From a checkpoint of a small image classifier.
Model: arch poolformer, norm rmsnorm, activation gelu, patch size [2, 2], depths [5, 5, 5], widths [64, 128, 256].
Data: trained on dead-leaves pictures: piles of overlapping shapes, 36250 training examples, 149.7 epochs.
Rows from block 3 of a small image classifier, named by matrix and row number. Rows with one number belong to one neuron. Each number is 500 + 25 x the weight over its row's rms, rounded and kept within 0 to 999. All counts start at 0. Numbers have three digits each.
After each neuron's rows are labels from the 100 images, of 14848, where the neuron reaches its highest value: "top examples" is what is common among them; "patch colour" is the nearest of a few named colours to the mean colour under the peak. Only what is clearly more common there than usual is listed. The data: dead-leaves pictures: piles of overlapping shapes. In brackets: how many of the 100.
# fc1: MLP up (model.blocks.3.mlp.fc1.weight, 256x64), inputs 0-63
# fc2: MLP down (model.blocks.3.mlp.fc2.weight, 64x256, transposed), outputs 0-63

fc1.139:529494473516499511506497514490471505470494464546507489487517519533481481531517509526408464483486539478537485452476498505478481524508505472523506507488518547488489496509499505533510491453472527
fc2.139:500492482535492494496518470505472488534524495459538472497503526507524493464536512522485484496507486502518494507519490557508479446544500492520463518473501495444504477477504553559526507499535479
top examples: grey (43)
patch colour: grey (44)

fc1.22:492486484536546493533529498493477454521557532502483544505512472498466475507506484513505476515459533519546478526499533531509498551512483487498502496537470545485472495474501484487498476480467516
fc2.22:512489455500484492469496485489487541472569474453500481484488482529432485490503497488490539481478503523498457491513514531468503476508541460522480488490477494499487463533511514499508480509484544
top examples: cool (38)
patch colour: grey (45)

fc1.212:475498475508476495481485508532433532504502482487473511528489503491496513498514466508473528501487447466518478514487521483533526491482470514487473474501543500501491542539496461473460521466498563
fc2.212:458543511483522474474495514508480499492534512531514522489552535460479509510521492511428499510495479494537513513503480527475487505575508504451485468516488522512472508525505505513482523467493497
top examples: dark (34)
patch colour: black (32)

fc1.191:509520492530484499515493468516502476451463452465488498475498492497518512509487475518534466475493500518485464454483563515497486457505500536461487449492478541511514476501506529473533516523515523
fc2.191:506510503542512479497516466500487480463506531506516509503481512510502467484498502507503496498496531525465465469515497558494479479501502481566484466478523538531480476486508536494511485582510543
top examples: grey (52)
patch colour: grey (76)

fc1.111:490499504551554465512516490517499503489501487502501511480516494512502473513500543499514513474512469474472520432442531490491481481496487453514514522512542485526431502507525532477472480482499502
fc2.111:471518511569505473477489510505510498531542524497492502515503506499498510523494530516462506504483482472445524552505520485484480529503497462499475532520548485459496517498497496500497476477551562
top examples: dark (53); warm (36)
patch colour: brown (73)

fc1.167:503497514485522504502500514507537504501536528508517523512530451542487503520517522447508526517513523497538488527514522494575497519504516467494500492516498505520507504534545438508476497484441530
fc2.167:494499503524515479473506485541495484503518501472492510479510496483460533456470498506490498528556543495485456570509514544519472494516539479509492475499476538490536476469493490504549520485516515
top examples: grey (81); large pieces (64)
patch colour: white (83)

fc1.126:530495546461499499492509529514474486529539466494502514542483448521530472536444506514497491523472519502472485464526461524502508522492472536531480497508507502492478490502514529461509477489513556
fc2.126:489491526472478475498517508542492497517488519532477479523495510513464432531506514496495470489478490506526497496510514537500546470543483493484459474519521528442508489456484495516529472521513550
top examples: grey (45)
patch colour: grey (42)

fc1.216:510555502491533478480500492492555480497501533529473495509465480537518496462511508488494503496497492498520498494461475493482503507528526540525526484515509491540532488495418475464518499529507549
fc2.216:498538528519531506540508419515534535484511482500496523494483493521510448465519496427503521511494517505494474497485504537488505512465495516486477486468469543490500472507499488500510495492518452
top examples: large pieces (94); vivid (32)
patch colour: cyan (26)

fc1.132:545554468482544520467495492517511490529462511460511517498495531499516435515486467499511469498462487489516477523508488514483520494512511503488531504527494453447523528518468474512480470476518486
fc2.132:497472470473479482467524474519519508560509444462519536539459503475479491496521511480490495526508521520506530470501491550514493539483523515467481511496527475482508532475501531507535500479519539
top examples: grey (32)
patch colour: grey (54)

fc1.186:520521467522483526509498485483519508540524496515514501486486506444469484478548525471532548530510454487473485526488536477458519507486490516480467455497514531510525504540505512526515536474483472
fc2.186:513498510478488492533528476512542515455491495533504515513457527466513462491528481551529467527512480488497484513480524511457484492481477520434483502440470494501514512502524490492486482506547486
top examples: shaded (88); pastel (35)
patch colour: pink (28); purple (27)

fc1.41:478495529493549504513474436488509505472543495535490493477491531491486479463498469479476490531493502516523509448478523451473518495482522472525505505481508508452498515502500496501524487516461434
fc2.41:477494493516513505491482487496546444545512528533496490517511531493530494507486476527564503477503538480488518465519523453501480542467496485480501528519483478507499492497463493535522551525526471
top examples: dark (34)
patch colour: black (28)

fc1.155:497484495461520518483515520553501516515513520532478474493521503496481494523494453477531499516538450467493486463477474537499505480500506485495578497494474522555474515491509491523518518458482478
fc2.155:491514499527492482462529520513519479516558491490502512539490527494465489481519501558488552469483495495530503518503464531504503454480534497478545549520512510496449481511511487491465467488511493
top examples: grey (36)
patch colour: grey (41)

fc1.0:521501497496509499495509463498497484508540488473517517476541533474535526515509527527511493475564493518488459484483478480491523517486471518484506528519536529487508518486551475460492445561503510
fc2.0:520464488494522464482504451483514519522489464491489498481491493496509527493531508466499497501542476505477515475442510498470457522534492568523515493504540496483520503486477474477521435511469503
top examples: cool (36)
patch colour: cyan (29)

fc1.156:511541498512515497483522491518475533514521520530484516456531506482556508499466519512511471474498546531513544499532506533546487508476516480509533457500532563507510483535492474485471495510511491
fc2.156:482466551476498457511498434537478504494501469497505508498492540495521494501470491502517544488520506432478496494511467497480509505491477516556502519537505496515467440464513519503504518483495502
top examples: cool (43); grey (37)
patch colour: cyan (33)

fc1.231:489469489471503512478501475519510563484491470450455495454513517493470471513508467504512491519530513481485518516505532480510527509486477502544463428508510486512536458492497476473491501534504515
fc2.231:481483541483505503505530503547480538488551516443533440465545510512504495517485485495530477506500491505520530476526517470514482503540533510533520533485545479500493490488485501472528526478505509
top examples: cool (43)
patch colour: cyan (30)

fc1.36:475520534492490538505520475510435505532521487505492520498475531429487527506502509518459523508518493512518492488505510510451488494524544455488474509481482508486555487480524498451510527510504530
fc2.36:477521445484473469468471506512481508500504501492518511523453498494455546535476489507525449519474495515468517516514462513534477497518477484443504500507453518501521495521494512466464500514544509
top examples: vivid (36)
patch colour: green (31)

fc1.227:495471497470471508472513484468492502467517486496448539495486516524523478476495503496493559463498472561516508496490468525491523512500500477513519483510493495530528482449550476504536528517484549
fc2.227:495517505483486471465536534507522522577545505504520493554481462514498478503464488535561454496541496515512534493498476484456515510520534506484509480488489486515503513494508509495520507511507469
top examples: grey (53)
patch colour: black (43)

fc1.86:498530499488494530507463466486474540489469502491522489481491469530554503518481492484480474499464524484539523495524509471498462520478494510463502469489467482473449544540460529519497545485504502
fc2.86:506465521473491555457504554503504444540498511473498498557479515534512491475465498484490468522538520497503526489461494506480492473504486511463551501479504477479485510511490483510518492537481532
top examples: dark (69)
patch colour: black (55)

fc1.48:482488498508528512517510497464517480514503493512485514489518485472532552485465499508462506551521455469530537505467499503487492466537452490475552494498498535512524495508532503440539513514494475
fc2.48:511493520494520471512455556509497515504540518529467494509519482504530538513471486518499488484542497488493543506514545511537479517496506460470514534485495526500530553500510534482503498487467437
top examples: grey (49)
patch colour: white (27)

fc1.72:515471484498477497513462523545479490489556460477486464478530521519503505477516511514470494508473499454534463463498520516500503493499469504508469532489482461499504492469530535514529484437529522
fc2.72:493488520495515506491521478525444535469491505461505527496521536501478526472550526538484534476488485488518468509486480541559486462503455457500503477525496484489481525522465496483522466499501485
top examples: grey (62)
patch colour: grey (42)

fc1.99:521517473427516527511556491501512513498520484505510529481496508579511489512491518490537540493522497485514501523438530485494492512482471486514484485504475488519496502469473510500513466446477498
fc2.99:513527560477481511485542524456487443507457540502518505551521527517459506465509475484533507545513522521499508515495469508530515514482542461496497493478466478513527514516512502480497509504506506
top examples: cool (39)
patch colour: blue (44)

fc1.124:533502478524496534490518473543523475505496495462527509518490499530491473508545502449467471496452505503476481510488500497494495530494489519511536507477464509462462497500507439511482528443485537
fc2.124:527505487497460550480518489508440519502538469471489480528494484485488471506504457513501468482532463508485491471482511474448488504513551539475493538488498541489494508494500477476485502470539528
top examples: vivid (35)
patch colour: green (36); cyan (26)

fc1.63:500517500511537518521524520486489475504532527497531507504460487506515526481535481497498485492485488535542479466524470503506434535532515486506521531485463495523464477544481440479513491466470506
fc2.63:484481516502516513502515492534466547452502504496503523501512491484506481507521525456471496499514518485527496537478492513471518487536499483512503454475559525483538497541506430476520473524522541
top examples: grey (43)
patch colour: white (40)

fc1.125:488502538487494548469495467512502521490489523554507540480517541532522456471538530495526529549486479496544485508482532492520503541497518467480517514485490505500488543463508481512476504534514502
fc2.125:487462522497488488488505438502539487494469451530468518554516498507510477486491518511559494510480483514487505519471445505517523537517485514465499489497500464492516491476504460480510514552528479
top examples: dark (83)
patch colour: black (90)